Rows from expert 1 of block 3, named by matrix and row number. Rows with one number belong to one neuron. Each number is 500 + 40 x the weight over its row's rms, rounded and kept within 0 to 999. All counts start at 0. Numbers have three digits each. After the name is the row's rms in percent of the matrix's.
# up: expert up (model.blocks.3.mlp.up, 8x256x128), inputs 0-127
# down: expert down (model.blocks.3.mlp.down, 8x128x256, transposed), outputs 0-127
up.111 063:500528513480489558436494488553499495484451482496575475477495481606498404480505596461520535487495509523484563504487577442491490474434458452446428471498522499599478445495433574573456479468517474514443496567541515482494552465533506476405456483490502504526470465464445486470539538540552528578542479494510502537472536470521480523550504504490462556536457552540544500505498519518433463446503
up.112 101:533497516521525462495447477489510511511507521542516460524532477488489464443451460524545498504413489504569457501544462443490466556481521559504505460519544493494528494481523469518528493544431474414519561437569508548562437534430389557520534521515515490542561536552457480492495493438475489495572543459470569536577520486494543512462564532484454527403531438464490443493480460533547464436485
up.113 113:527460481480426413424515479500479515442513432403439407505481482491504514447507550527527544527498589514440445389492489551506466495504575505520566493503528492484454580518481556491525521467465482489488469512508488530511483413464574493515488500440526461498470576516436469482546486465524498529492430511498551453464519461538515525532523518551543525505425525567512464466529536534499528457509
up.114 103:479532502512531512467527502520473528507496538462521496484524552466443494518489467495496506509445566513532478507439532481485496484524476478447472490478421471476517572574566443484465513530515472485538486536492473514529430530520390598461464480488557477443517476557542539467495513498504469522510420488511544586565474412523535513460495492599585537472552516457438442489478516493577452421450
up.115 102:500437520483496481465446499439460447514567520539547435523522511493511472457470498452509460432490492520487435509552523464473459540415476504457580465501491500497522463510520540511465495489505481586545491520520498453528473567393504499430432518502538501522535463480477557500519575539556455485449616514483520571518491476427517485496569504510461597557465502485517475537517555455432490531512
up.116 092:444515510456476515544491553543533474444463425546482452450570462580455457498445487505458624509531488457488548517498431514498513469469416501481455561515547513471500574536527552457509512449599461456507570498500467490452514504539578454512508491494503519491536465480565470544549523481467413469451479478519418556534469456503499505456486459469543498531507518554528479511536483542499516475545
up.117 143:494476477439464507493443464514506537522565551476594512449515575445549504551472507505570537517501474487471527543553555451556551464549473508514542445500517541504499543471531534511587505484541473459528493456519469470471426462455537531533542551541531456443508415498477488447516484477457420437572488439528486458524573496462444438437490487566515510525523474510479549495476515437549529445502
up.118 113:529582506499503442460445548494508469528521489486454432505464495424554505483521491529462543479540466550529517554507429567459431487451456493518558513547535487495522541495541480498526511465500515447550471534482527528582530430500556515503418456419446431573490509532513597512512527547545495522432453501574472473510419534483520494486534422473523536519473540486477521449564499520447550498508
up.119 093:435623436599570515573506527520519455493526481519536465471460534487564509427499497460475551479514540437549490545505505498496442433446454513519521528533510417436502492489488446531443499508563490503495486500426484545486561447543477482455554514543478488466485484464558506481514535485465430519492475517566472503485508491475562455505484530572576454521556471507440436521472530489440472518486
up.120 089:486492498496546403495435561521549504523485508507514506490587437494487556512531533551496443576456525416517434508520513494510465542459454580456500510475533539538489531541508520542496503441509461514528534495620500526503443472534500451480518424520545458630505520494443467551439524536502507427510429505506434502434555497467530545503524514475565532465515543485516488471507481482514485504442
up.121 110:447512430510490488414561510562512425520497452543539524493465491448574528472538473492527507477464459536438492580491550524537479459498521526500548465505507489499560483466508492475560526541514475466502501484486499507532553564517482479544420371511494479465462547518549540478496521469594432463490412494523480529488546479445492576478497545496493492507531488479448448540470528555592431551523
up.122 089:504553466517523493473507538480514533559466426460502461467452472490490508477490527446494581491584511526460550575423496493534567506443516490477539421571495536502528544447557472525446424573544532455541535458455485415498484433495462511538564516512560473465508434462479527455465530433502495520524460510515530554454446444473533514524482543528552466564514545528484457563501484525528512442477
up.123 095:445545502437540493519500532532563486464518544491533450476443560480525532497538526500462492548504512453586434507471467498492524553474512457440524493487519477442442473513513448572469490508510487577519516559527478559471515438508442448491553440559523427469477512403514467493479588434449461565548510501525461546463565428536466466459484576516490430523516483527468542502461475473470538480467
up.124 067:481429446497537575510463493565425400461490535499463515510503468474586507520504545464582485506506480462499530453449484519463449554562494488515521455494514507429498534451510461511523529576533492495488496487525413422425514498487522480500509489512479525486469540398461481533565360514474505538467583535469555469518478483501501570518550497516514498498508521500563484563502511470470540456499
up.125 083:535505422552552472493493528510495448556546480471550498446537488547431480458529482491479497529517464572456612520531463514541512470522494461521487563483475461448533471472490518486461492550499459477492455454496510495543412491568452527452489547478507570525492466502524504546471462492494561574431552492479425512546538415474448494495551573513473480541427541541454468447564491526487494538580
up.126 097:407467568458545507488527500523487490483538498387477503480504483495469460524525399475482474481560498522478532528490523573541526560540480521495521540508568468438500491492565475510509475492442456521471589453516523517545465509511499561578476543465508491539503516488456533455467459496558420499485505452486575532482512462438451433444541511419631457470497534495523510479451477519492473520512
up.127 088:499495522444433527523480500496507499456517402472497499424447478483583528568438524499525447483502492504480554527460574512544530449517509541521506474486513496463532548466531525536524509537514542529526489494436493513473458438553484521546506564551502559435557457533489525494441455528433543513540597477485521509471554481531498556508515437524474402470570479546484532440541587486527486413487
up.128 117:552521547516583474515435520484558521503453538442500476500485464483498528446543498564515493556513565524490564544447542523552477466429436510439568503544577620516506509506541532481525515420548498494456564552441526494469473504522505516500475448495474479589420490476469559478519544500504467478509431466475502494464522466492562473448498435473493541480447501514496525487509481587501432452485
up.129 106:487483533615506504443461524513528468461496481494427469517470548479518505489517437535557456432456569494446460495482481466511536463528531456477519520533525515510494546545508563484566433569463424550486528496531525569490499503521560579524476489471483463559488533471434496471533541545474502500464485546500529441470500497542556484496565490448536568442489525499430439551538454470435533563424
up.130 094:496536518524523507521511493504544443564475455546481528481477492524532404489502504493463482459514482495488560635473611464509563512442548455504506505429461496572480520500532463504533468518495483556530462514457487449510553484563537529491517516526506508474540443514495574500483488458558480456526493564545442518480550475434458408415424518479524485427519496505444530506474553523498473423523
up.131 101:464464529455447406449485543499432579495490501514650475458506544526520506522472450491500501457582496466554511534502522572475492439555524545484513475459471534504480559488468541533481520512543442454547489470478490522442505513445507458480483437515492507496575490535485534514467556425542485519587489438507508517478560540488516527465513470574528513414527508504571450460547453481516478517501
up.132 111:487450488465565470456524497503498437527480513487499554490503571476496497506497524512492503570560568458532413509481548535475470533434480500529501421577491502573538546469513488477467408556529449486613534490501456475541520536523507478455464481524538520522490503466457431512541547501554523456511488541474453476547369474445540420461496535580500511516504521502497501489526526470516477418455
up.133 098:557463451476563564473519502518515483524512462536469508479538513476552521450548490439575532448541543450507579476447536561588441505557508442519485464464447541452500541478537414533430460516501579427442531526486489504507525493523535449485486451533502496504496545445465471547546447504530497520499501532441496404569493526451473538544489578504534493517510493422451521513444525504462510458515
up.134 116:556479502524491492474492474437556511500475493469524454499514485549534440541572538479512445456520483566489506570566556486469450518545454499474491447456450525576508524467403467479532425471476536459510566441493486396525566478459439503484483553544448495540498544531606526524469550528527551491535542504496514480522516494479475565468455426431481482509515508452473474464520525430504518466557
up.135 092:526522522568467526482448542507452415510481559464474520481596480557409510501534557442510461546560548504473483522517532508506411465472492535468421491528501518532501529502482546507479536524492517500473520570530478496475482453435539515485506561458488471532484552447423404451456460460537520516527523514559492509544470491510518589521449473478479509520398503522486469499556442414565516519510
up.136 092:508480514533584449477468505483506475560464557461551472561467534484513547547533471515504450505472521493486537501550582483558517505495457505532515413499420557464430440479459525485462514464491508497548500482446471463445515559549545447516492456594534420444530498481475484482527464594467443504487540527429468492535415528457500527550479464528516486484485479453525529548532576452522439502447
up.137 091:405495461448471458428456505426469492477490544491511444494480499445483566561548508483583521445516546483419475484538461550512440525526491489560481534530501508488540541491532538563496528428488443537524541476536537529467449505497507481520524396486445499524524490520451426535419480462468591560507535473472475471489519526558459495523506500574494464488581559504540527499489493464553515549453
up.138 092:470510481532476444496540536509513532483508506540539519464555463473482478506483509428431484458495464482457418571502451537464438491513491475552444551523500511491531529444473523543481566436463390455494483530535507449489515523432548483472536467457446522584531514444556561518508497546431452542434478528529440536467487540521585518471546462478488492548486490498510535435524471547578559499566
up.139 127:534520539527442474493507508497499493516515456484515524503492446515488530480478468433451537486553536543520551525505525501548480538502506465540412517547482553556510567514518513499466458455403512520460563466430525511463530453579488534544546461482542449452514467539561465559484476507512392574513489498532504483499524467540505386548503573502482526502465517477468452617526528456467502453424
up.140 105:503517467412491421530469503444477428537433506477466456513494508522424453485490479484509537494542468570444502545522511422520608436432465449467525437459575508524549483517532487501483480510413546571478466468448494475505510514535535457518527458483533457471533465521482518484505393568508625454501514479503503549526499498465510489519512493485523534506547493470468511529449463541557478446486
up.141 094:489500518564470489534537480496438465520544551473526459460441473499544489542503526475533510531523522517526501458459543502504493511596461509508454568474465501580472500436512446479535531466482460476471512438526514543470480528482509430530535505543574577462453424487474552480604483544533487502486455510552418565392470540543505470517471590529506499471494450496475469560568560466475483478548
up.142 106:430529486518501414514416506485525489479463605503453508514599479520424556463512492484493460509528432440466561440507543538554537497452500538509478493519534500517496541415523495487485528519538503446542542552566435506491471529557521485520513480508502435449466482517493395532477482462521475490450502485496576491475486476459489463525542550530484512531514556578502493526556520434536594513556
up.143 099:451509454453533473555457447556532484528500533566514494522506493510467501459534505499417489479537440523393465555583453429545534536416411554464500551479501502467582477454505483520567467487519514475500538493531449515563476478515469574591451473402493519489503466489517476528523499472487506485490428532500502480569491525567526557448500523504488496534518496520533527553519473408503531529491
up.144 105:483499465489474555525489494480508484493486562510454513526536479427551470543548491552546481545512452439493467435584490481536516462487472510509421472531462483476490485494483537550457480534468504588516453485569501517456572474469474461503490463456470496500492444486614483501530497569425547533549535575577513422534515501399538490516496519503440592560434511466514518540489513498455540463485
up.145 115:449558541500520483552519559489478531542512506556541449516475464453497456483452505549574509510382454465498603507584495481480521474547507584503501512450561503515504555508461548512486500520507450491422455461549487482449527507482415518538497499402472501438458458518521531556538482503514488523494499506476466554529607486576442525452479487443573507492555523515487485517514465513503490533455
up.146 101:432507481529547483498477456550419577461540491511560455514476508514539445562464499586489469530464520595442485519532526501479462538436524495551512543504554489492458544500549437461520490479529514544491470489482511563412513469524552594519562502486566506476505506468550427490508550483466457439492523487516529502470487403427475453501508506482502554528577474465433553537471527530488464547480
up.147 097:508504548498482488487511451538489506486524483488508597573519486443518502522530499450596434618512512554439468500490544496487582511430464459496484469403465486594476520513547411481487469488488509491493430495519525482475492560501449501556575512506499508529469442547501479528534450472545462487520496481462499514474496474483533542562537472540526525481577484464460463528482603456511512518415
up.148 081:422521500524459467551514517441431409443467503529453553527444504428579546459517452546535537504473501589528502470491507486458537502493437539553515475468441437406483509513495548501470561477539541494503456580502463506533509585555426479523540443472537445435503493489528552463452558543547444477506498502473453475525531461513471516508565515510514535526527491478545463550471485503469473464533
up.149 122:501512536500539506578525569424463504458454410432516539548515501477444462436517521467483478504503453569545536477484458464535454572487523475518513492477459455521480483540479499497551486488479451453467582455529447547488470563557482555451426497478503473575478540452477506519472457521434487511508547531464514524529531482543566552513470497456534561497497540421569529521485519385500546482468
up.150 113:526505546481555533516543500485522587448551489549529520484461415548522524505465461425533548524451531500505496560482541500528577547523521452474502449508434527505563465538411513498497499502496520519476455432512473508528479448575512460495540502550515482427475455567467557423497467549511546521491420486573495543449457458489461492470531492477492545495552490530446490630437487484488490487486
up.151 079:544437414467547545489426512569402433487479473479513515472508499474487503473482568515532501524505482437473525476486508473546522571575521508462521490486468500514470568482548406431522437544483513486532536545585454459485506487473560595463534494464487522496508534439498541525553431485503517532566515492502444494505500446451590509513526526519546475474486441508499510496493604467448515477527
up.152 104:459486492502548437457520519591548471449503451554513447495586505472445473566534482565516515457488440543557514484493499515483508514461437464477524502499472592454504527494438457460520479497502483516506506498512399535534491537535531479472511452495440541530529492453495570481422447459512568535466539482414499521506472518623508430562526496420508533531466493487539504562527523477541471523474
up.153 099:532573450579452514576445514515543483491465454545488506474556469480516469518455484504516550508530511504483458534531535532516502472427481414486510462441550570543420484468453467504586522478455517530492421579483487454519456475463560460522422546478506490405536459504468521451498503522531530486439504448522509513503578493545509529564437469499571432513441540495483488527555519531485532512485
up.154 103:399456521491529453455474493533546492498530536471542493515531429590496511438528582578503460490534511523556458572515446484438497440418560462513543469517402459538518465516540545524485499528469507575478498502462563463508539495497532557492508431552495467515505521420476542515499528521490500468491488470516515530479481570429519486516542484572498503481457523469576518480536558562499433489459
up.155 139:514428520438450534541478594488475483498520469415566533497546568539450550499509496537490454511499516477532498527466565511501552525453410469516481550485512471487469471504528478512550428503545461544582553505483456498459455476425538458527532515506503523524559515503423487458511568517487581494553529475518498478447468518454510456510534357477451528448460569520502537474499480457497493489481
up.156 098:513480528508458500524448525498481456475487545405492587528537544485542441523471492532459493468548470469531531437478509502433469465447502473480576395495579460545492467490477528525530549481615497459568499519423535573525474547490451540548521548498465541525502510530485524518507503479503470497497491497547552453445476514469502521478539479433466522544445434417452568516568526467490532515542
up.157 108:568421498543542511455545532533525545468508498447555488446520501461534446463491449474456475462538521464421494538510457407523450442425458468518451515463471550512508464531505498507455542495468464562457455562569463499527502414467559551449485532551515527484464527540494551555543535530521530459540458494479528422450502514515524522483512456542447525505479603464527521452462449485487434503524
up.158 106:551449524499530487467539588485468470510531478509515467470483475495557495525487440492461464511506535421588553507490468485435521502426461526506559487502534521518451591449480487474504480424431591499584522499551459494493502484574552409484478513514478472473501537539548489550460562472518502486537456575451494460490594524513507440499592549500548495500512492429499517480528519446552503521481
up.159 112:506501536504463459551512517523487464521485543447489441534457453482476431547519493548498588477532524547517500526566494473570491448550509457526524539503518474551444547544506589482516449431521479445438521502418547499478458465577453488446540518513639448519530522502542505523523419475541446460511524472487522445529430504534493474510525525488516494472421484510500508440568520515535474503435
up.160 093:441504514572484584468515472513569490577470470436568471473554484543536508527447530480501529533520525532490538391513417470483488525501514440526520539429519573432575510533499498454487504547569467460519524480476467513449535468487517508546499484497470438496532491474520511471541481530509447576482480535459522481471443482433475496501516490474420530504487572614535457528484477489450561451536
up.161 104:503565483513476485466594508471509454557543536508487508470464528456507508525464485478559488515477485471537523471516433517505509530576507482585500547518472437490453489491469410454512593494465521421506486490559531514483522547537485465466433527389528432497555455494537375535526490526494535499547490550523552438547437509555524507554449488502426497532469457518487503485471485430507472478531
up.162 095:493530469455475468486533511569429388463500485489508519491497477543554486456521475580509491473485405512452440490465550443530513515440488507438549479485534529527497424454490526504553447568439494483508537512500465550577501491530467429497515492473533519495526504537515538519480582511515519472496478514532535575502442493513586497518485584557508478483542472462510455501423451568558410466530
up.163 084:485488512498533609477514513473479530497567507573535490448565470511479496520458466491557538539463462445473414428480524465464483455536559516451424456399535488579447480499533564488531445505437516573475503447533522470529514500474508526491539518512520524519486554452474446587548498527524480584542542511523440450483484525534526473524555563493526520510503519545498428483457500461567526486479
down.111 068:428538512493517416507524474456524477524521502521466483488523514501494459467580511554555473510458526546536444451424488575431445530498532526499515524441499536489551432496508518526535541578518546398560455474534515482477470514443506441486525443570558484543550472516489549520465446388499455524496523479518552431508504550494538546528469498503511411503467525546467534439520534489455455500495
down.112 105:474544546458528500493508527489514488539457431476494568490515474486475478469422468517516514519486514558615541531577463566496476570518500439463489453560470548493500570498543466539481460495477436447542473505483563536424454466539483498496546507495526595511469463523459460516507476450457519549506500428478531457572475531517501466512535489490564484466462446546549371522521448483472471472525
down.113 099:547554533570512429498508511414510530526457525525499471475469465477575469490526514475453510425471507561484497459576484404503493433428490465451470517452508426477576463549542539518532485459435526427525543561506506524495452502602485557472489464464490537552549517502522529446497519566487481467489481524491489509499574517505539515438510541531556514452487511498518461483429497462485573539442
down.114 102:462501445440506522544498506564564485454555446557479449485504500482463533458430466532516521525475451485522467448480470497493560490501427484498442473511487542541537471539522471587452524484466517537471531442515510585548516537516561462537444526460430521587513562487581489509455390603468485433477505495489496522487553570488513521509490527488450497458536506539484557470519492524515545550548
down.115 106:528463452571513547552547475507574499565437518518502498492519444444493435391458541446514481456489482425444507514452510525578524522537556533522482532498509544487520482493505473437485458528555523447493491502505478458502440501524447434523534442530504453406501505531521518492554524532497499560515453510492533457482472371522447493503508499447452508491578460487547528566507473566554529495518
down.116 096:457506458481536538502477468516478518542495536490485542598428521509521539553514490468486408472534450550491524531525598521536478504540519558607472428451492500487430488461557518528529527526497497487454518482446522443573537511498465540468525516500485460522498401471509456541420474415504515496555507488459559503491499512524486508510504477493407491513427510532432485499510561451564488572448
down.117 118:544496526510447519483564473553467572429500553467480465454467440460480448440512560539603584457556500509535542475485565482486502582539446462464475504464524463564546568550433509443491517468553488551501484487504496588445463533472502531528500433540480498500456530445420538460475497524482536511468459493492519542483545561496558508510545490541490510478536459518498452447489497451456538526535
down.118 111:501488577541504533547487528450501453500496537530479443455581457403496473473504483553485492544483514502436464476528511473488517522495447539521513521584517489451515416558530492477473647404469580547494499537486487452509511548581503449461523506534532483500514502478523438535477421455532518466500505513431478496514550496471444484437495492550510453510436525470490537539544512532474557463464
down.119 094:506504520486520444522527504528523498447508527506491516566507489484463387459479451567515539551481527485502496452542478506533609504537541502476428503417501454521498383599563451507444559502500519539510512482512513458508511481459514503471585515453479508509517537450462494469512500579553545490501458533500521527545471367576454475449505461501459494515499518542522527433557526482482487515478
down.120 102:495547579511575408477551461449457490547500469515518508479501534536531511438503568521481478513472544556468464535493561467470526551422547476444528486558532527536511522572517552462540536554498516486454471496557500461401527460535547450548407476501494506526462480518504525503505551425486524493406482506518410540499556526513499503485538472522504480480525439432511505494474584495441553518510
down.121 112:497539524468583493474469524579566474521529553532554488481513493457455536523539539522462454529499543480483483514436538470495522486457517512443496449531474520534432443445533425479454405521517518518430472417491528448561564543486454517485474562478527470577471531539542552505485497513495497491559480499413480527459488527517605513547438497465455580500494477448485535511445468504478480429515
down.122 091:492439479581473537489543431514500495419510552523565476493443512483481507499483504468537492546427505479565467545513503491479524390511470441470486518498488423479438535574486519523506469562450515510558504525566499520497486545568556517506450465522513510507511491527556514541549465556547583543547492492453557416535428454498447532506507514502443423470481496515421458429510505502460528535468
down.123 098:607465505474448493414535548508543523505511495523570432511519532509528420470462519465482504530504491496529450483584480471483529487456462508518449477504537530603524520545590510495609547553409490509498459426416504498504499513475510535483507530524456490530494508517529449467480501537514497535456388555493545553504484437522524470497480445442521535505475495541532508428499489479475513517571
down.124 070:634512520464569533434485452502468486477435542486554441519536496560541454552541515516526474543513532456469560487544488442478404588553394524543532526514490425543461507448468498545520520450528510549502460502512507516555479511523527451445524474424577498485536495528503524556489498470514512533431558490470478490471480541489529493492516556483479492467490443477459488483506530475461423507549
down.125 100:547505509518522475527519493537459523514471514546507485521493541462581507539424553463534590486510496462579549553464497556398528473484476452499579497527538490501542504505564500548533502555400536429469575475459574510484408443506522507479532506500515483477469486508411501478482528505514440562502489551511501517478434541518444427506456491527520480469489430558544496530495498502531551435541
down.126 096:519540485530539507505505468508528546487468502519479462485524529518415406505389453513502436476462445505556531509528545497497529471537413518563490503473487556573509479526492478488541468519588498446454512443453458486538556468492534497512472430456532487522440465481507574562565495575501523524459522476437497532572581520508524514545498438495409465499455515498432485479545533459478465517542
down.127 090:528500436475525494518552450490567478531422489592508531532542436470567498491591525458538481561514550515504537503525506463493527525474467537490460519514563444459479467525548611517484506460487469577518527496510503485437508464413513533466446499483542504531455481504529546496477512499546494509435458511384509493490494545445458521583539492526498467475480530465460475534512377535529502446504
down.128 122:540511527592556549578503495510510480481528481548530491501558543420545524476530463516459547523413505551505499493483571435509496447473495521544499455540487453462522502519561450502460545429514523479420494531494488481530478489529484411473490525488432525569477472489490527431515440501544485509455469464491470487489543450496586485508514492560528423474436480579551462598486507473583488523493
down.129 111:534528512529476532480582477489515494543518490431549507511482373437543497519567471548473504460493497514494497432552454585511602491447500565558505526481562481470491475447495465530530491488506508471575502534509436504500436522533491454503423457543554503562434466469512526467586491544529511510534490464481432523526567498475521513491487476472492465571532536528494452478528498456526412442540
down.130 096:529459485476492491482454481464490527544481552487562502578479547475490506520507485497485508535507564513543459520534512518450460468400547466490537534467550464453494501562467449497466515474526442501475495444515572507534534511484433523551488520447482490453438480499492551428444584541426489462551514503514545470444425512474485550475508502497458559501510528497620465526402552409455504553471
down.131 106:471437469521538508527455585456445532494484579482456596521543490495412493481527608562540509601578527530479466472495578440512452569487558462504494444485509506500491476484495515509539556518503492488518547506409525467474482489516548554510495505522469533470516514492414459462493504509445449455514556551542522468477466491535432500532505549521514493507484543491468580498506490492505570533564
down.132 104:509448543484555470439523476491470487536602438429488537489485501577491505563508473503533451474503488545422478496524554472527486556457547414419462412551504478491467507589531458547502499485481580446521555521539531485479499506529444466515447506546499508519492516539468493477555541474544508612472564475528484477510455515472456516540543498445493461519500474447422524510527525555473502440509
down.133 097:475507420517520441460566500518472461508490499515525533470480559474473514561541521466509512532501585553504510558540489356522482528504458469486617473466496436492609437468530498457519469481500531579521525530593542514498578480444534516470489514554522468494462535478484530480501475470551486482492447459538507476473469459488586433469509520502489489466445482516435460491506444510454534491514
down.134 107:444481476475568502485540568462506509547448514441456490527548449476502503432441469469547474472446481513487540567409460512470484493411499549478514529506511458490516487510552540501417540517534471536553496532432527515523476517549586507499465490521498464453512560500472557455544437432528484531485582496504480582567458501560465445517566481548543509461482490506571506493495502590472502521558
down.135 095:527459499439455445467474463554517505576567506545478524496434504508466547475493508455509543506453475500470522471478490543450513466498506492484465483574494481450556500506416508513478491427597517521511455469548512529424493538471477473552606440530555526479420491524548571457546527550509495521503457479479511478517488496514537417526604514514551506439525514504558412489466502471513560509436
down.136 100:566611436445520495471483433511443544468479481464549456479529440522526498508494521533477553471524528482499556515454542504553385495436471537446508489469509453466553580578459527507462557486509490511487486523543523492547473503493443506529568485484484558494496452522459449531580483519518519523439485530492520505521431487493469568429434504443488494543549476496532562506556503540489506411458
down.137 089:513510457493521462466544497420422492502458445548536534542452510487505459516535473508541512524594498457554525445527568450507528488496498554456507504426557466495510488504503539518510542457512456542483543497542579537457503520588508453518505481579487553436539536534421510521451571473456528459525514520513438441428492539536497545483434510477505493402518475470440445464448496531507451549539
down.138 093:551489506447527530505497526511461571608486506588514483505464529512452540467478442514533488557533552540622521521547530488420543506567564517469524444432498481541474487502518489429491548575566592468470526472427474465520516519467487449503475522523410489486486465533516467477455516491474556489515510461447511452484489516520484473538449572537448480442516514470525483509480527435490462466463
down.139 110:545495502469454436511520539448467490508479551458433490536481462462471511495469479468526503456485514483525436475598539523497528511479490555496478506510545485533449456463524476537489615456490520618496524532407457539434440447512554526430563479516517470460544479480490462603447519571536503491531547529454563521509517406518535482467487519464544504465502488501491500489483562495547506567462
down.140 111:456511517470466540527503530547462504542540437527503491507474503532502538453511509389484464506428439537535490455412502519467334529503547506520530513450476512538433520541443473545502510509504469522403557509459487496433574488470530513464491526548479465438506583567505524504517450430522454506530529511544520453477508536545543483502543494490473517520468512445520467500560540512436547502501
down.141 104:563516491492459501573521531496544534421541457469485484534536567500460565495475481579494530441454456413452436509519526508565455405477535495510488534474463492552524492535476508511515529497528589494481486496490495484488469547478497460482449466548498515506422545451515489557395547441527491538531557471468527433536491469533555560476533435430544581472471492501538470475492454517524449497462
down.142 100:552554582456506475409542506517463465528515461503446511439466485464552472518539511523597491506402555590522506496444491436501483509502505490429570487531506470512543516509498569508498454452536515456495513461568507519483526497482483533479533488521525567471533490533448499549462494499435535545564412565468468516511491490528464551466549511536502488500520433446493462406513422515467463449465
down.143 099:525505519527496500498455520456410528524490466499573504472507502445517531485485557508488471533556548607466486534555475418455517422517563474443473543506515462430604443491553514494491567523513477461474524497521484512510495563416535508514407531475489537472481589511449516506520480490476495480527475433465534434464477507458495565489419484525473459516550507513501543523532540547437462567514
down.144 097:499487476564501483496474562554512502560448477462447498546448490525442538564520556455459515483503516470394457496538456514593516552583466529474494496507549521508484477481465485442562475514504467443503417528519484490490426419528483439484458470557481513514515515523532485528490549536518554568492499496500570576462446503500525550500439451418485505464499533566432498416525502501509537489555
down.145 117:518482469476393505452586479508518476455507507481467511528565498587528519490553510474485439469554547596514470503412528534521515522460450444495508457520520477505494482486542477478541503437542468483597524497496490523572459481452526541525499538562562473582485535483494432474466532496509500463551479500593589453491444489499549479580576471512473451498487508522490496558480502508488512484569
down.146 104:538472541471423468509548475421518460554447466497524462518523512470441515432561491424473523468577465444516499512552485519544562494543412467524480494540447475499493438460484536542481540546468469475506526542512546543506483534568459438463468456537402497460512494571437526503506474553434511482539493480563502557545519521548533535463503581519502493499458490534496487454486453453446503422455
down.147 093:473443474455449554489516551492448533541524507454527553499449424477427528529456505483457513454466507460466533514492504506491483475561516569474518478568547498553442499478522592446494506491461531574470483528439525534584471390482530524490487504489472449453496501450475490518492466537526504527495497510564531557492497501606477449487463573487395552462452516479457481520549478518538546545558
down.148 091:518534511454518462469531439589540559485496482478506516512497447456481448548505553504462505508558467459484491550443489576472497573433512446505509552503500519485589540438522538520489516492470475506474489460509440433480430429398513432518478450598522509510479541452506554439614501487464497520483540472514497527522462477504586558503429526501471489505455546499505495532485542526555520469505
down.149 116:433509487517510570529460464547518469530471481520482428533531475469437490597474420540498492489506507407473459537471437535458555497491509519495533526535543471510434516506499583526537448479521520497522444537514491503517507510517461496525499529475382529487482482463537505511485429521581554549496488495538494469556502422496473548522469456483492541507462447499568441507632474471432447498539
down.150 102:506477493506475469561496440474502565578553494468419512522477516458536497430526554553465487468478548456528464500498501535407508491526515536561463467489523496464471581478523523501452545493529531480484439533508517515570563437480572543454436541493530502445457449543547554506517475529432520491438518509453513481467523462512451479517443577523500496437466499487617529466560571548509536487480
down.151 084:507475484438489529435538447478509427490460548482477481548474444612468483528494501558544432455496475544504515544539539445474469554498532570464534488583540446503526474472541493509503491542605525539498456551450459501511444458515428497511505509528486467463525522526523513487432491512526443509542482472535523493474493458423511603518518505509490492470569422594503490468586516502517516543460
down.152 107:499441503557496563570520485541456496471422451480458524545451442509523476460564441479556480531569553511491512487523432430531526489468532493552462533487486470541463574547517560480495508478541445491478490452533555424540532521568463538545473480502542572492524524476506482566473529404531406508467475479496472512547520456496563535493453468550502490507534513544402481529515524450474464453507
down.153 107:479456532507571522456522495450505514439472491405503495489467506438489507485543501516531491494467468559512514474482497491469449480485584497518437587562461408491599514526555604483352458517493472510503504473573510523490521533541493540493537489484466498505508541438459522558508451471560495479502515512471528532498508570505547526534547498480514466558593504513503527496434498479558466494446
down.154 104:553515618468440512555493471448529513452573441501492491468567521446489506535463469485458494491544522451474475489510497497518500583524430506576581474478507521474482479555429464571554512474530491449483526492487500500497533587510516486472492474453440509456426513477475483474601459563524496487496529547451497466558543488543482481484484473461530448577520493474542495496555417589495508495460
down.155 131:494442535526503512457583462530455464519576556422497553530500531466522494500443554474575462476491505514566538513349540554522486524470416513487482483488538492488549491426523456511486508484498476499503573486472502483522425456489509495575511471458547460513494495440456470446507518454568527490489520463542495512484508502450493466611495524560469457473557540547495510527562498554508520474558
down.156 094:469524500541502512538480521537499554450541527452472512497494420506523581472567511452516520505497493491518447507515461567551437549483447577530455519539493460495495536525470450509480523516397546493419540432449519494479487428452539421481556478563486519489433548476518453482460476528548522543547536464465525518491515546527554425511471542569483513470558540584509521503482523548508518479406
down.157 097:473468503595506489549463467470496542528454528516419480486487517551487529499502596539514443509515464553504437567542514574471509502526532545513492461544543567518512535460454421522494437503470459470491470474476541531525540597578510480467465446503429474509485489479515473490444494456533491526411500481521493553514497515487527437565484579485587503436535502517457494552566556469551545475504
down.158 094:457522470539480503482593482539461459489497486475477527495513512473487495507540511514565525449502531546451542449503547469514486481444497532392547517475521458479538518508537506523459476542427539570414476546413519530439507447562481474512509534527534462517539607563490481529475559483484503503515519562444479565528488484571488530439516406467466460505517488538579578516519496503486547537570
down.159 095:533487515575476500551422552471507535485537511533494508499543517452494438516426533459482447461525452404528545543521520534503472538495466520503465546501461570552502511467483447539543507531492561570523464525477506430480473496377532432553526522464524434447546520500498460457537505547455504550475553540428549512467507546489420500456456451513547537536499520559530514518483455533481565521550
down.160 099:485560534485537569466463517483506460494442490581419553477462522489574487554503539469412527433525459571502536509544589539542451450501547455464514516531560492488456503493484570558551493467486529563513562573513528459556468499498476457503504458522513533436506444545490553494564486405551524462506522473506462539520480519422466483440474500484518489577469456521477507479469492491442478489501
down.161 102:463428461513517600436480435406528559498522559461489519490493362501458500525478507504512552531514526544534486452474501529520517475474550518511532491511510490487530461475505579482503437517496521442491450490557532518509442487473471558585517485508515486537519509455447587500484500482528550524489447461522452535479518569404442537522503539419576415460485485495472538515515508505483503489448
down.162 110:468567538452549539473539531469528449542478461510479464442446461469499501501584460536505507515476473503490478498521572452512468537465528466474512458495476513525499515514529516457590493531509442528459584481528544527479502502478443529508475507475562504555468461547457503459453476446501502459566527455503483553506533521568510505518547464576558623573446471465504410486440490500575410485472
down.163 092:548489514525526452520523535478504521511504534474487544476474512535475471472502481440478389392462514515488515570519535581477509554512483470594546472516527508482521444543528454540514514504422536451567444558497512579558575488482550476535495468494484408530433547516462489466568428474469449458453491478462462487530470446583491457513498559552494487517459542482502556527546499523508494491523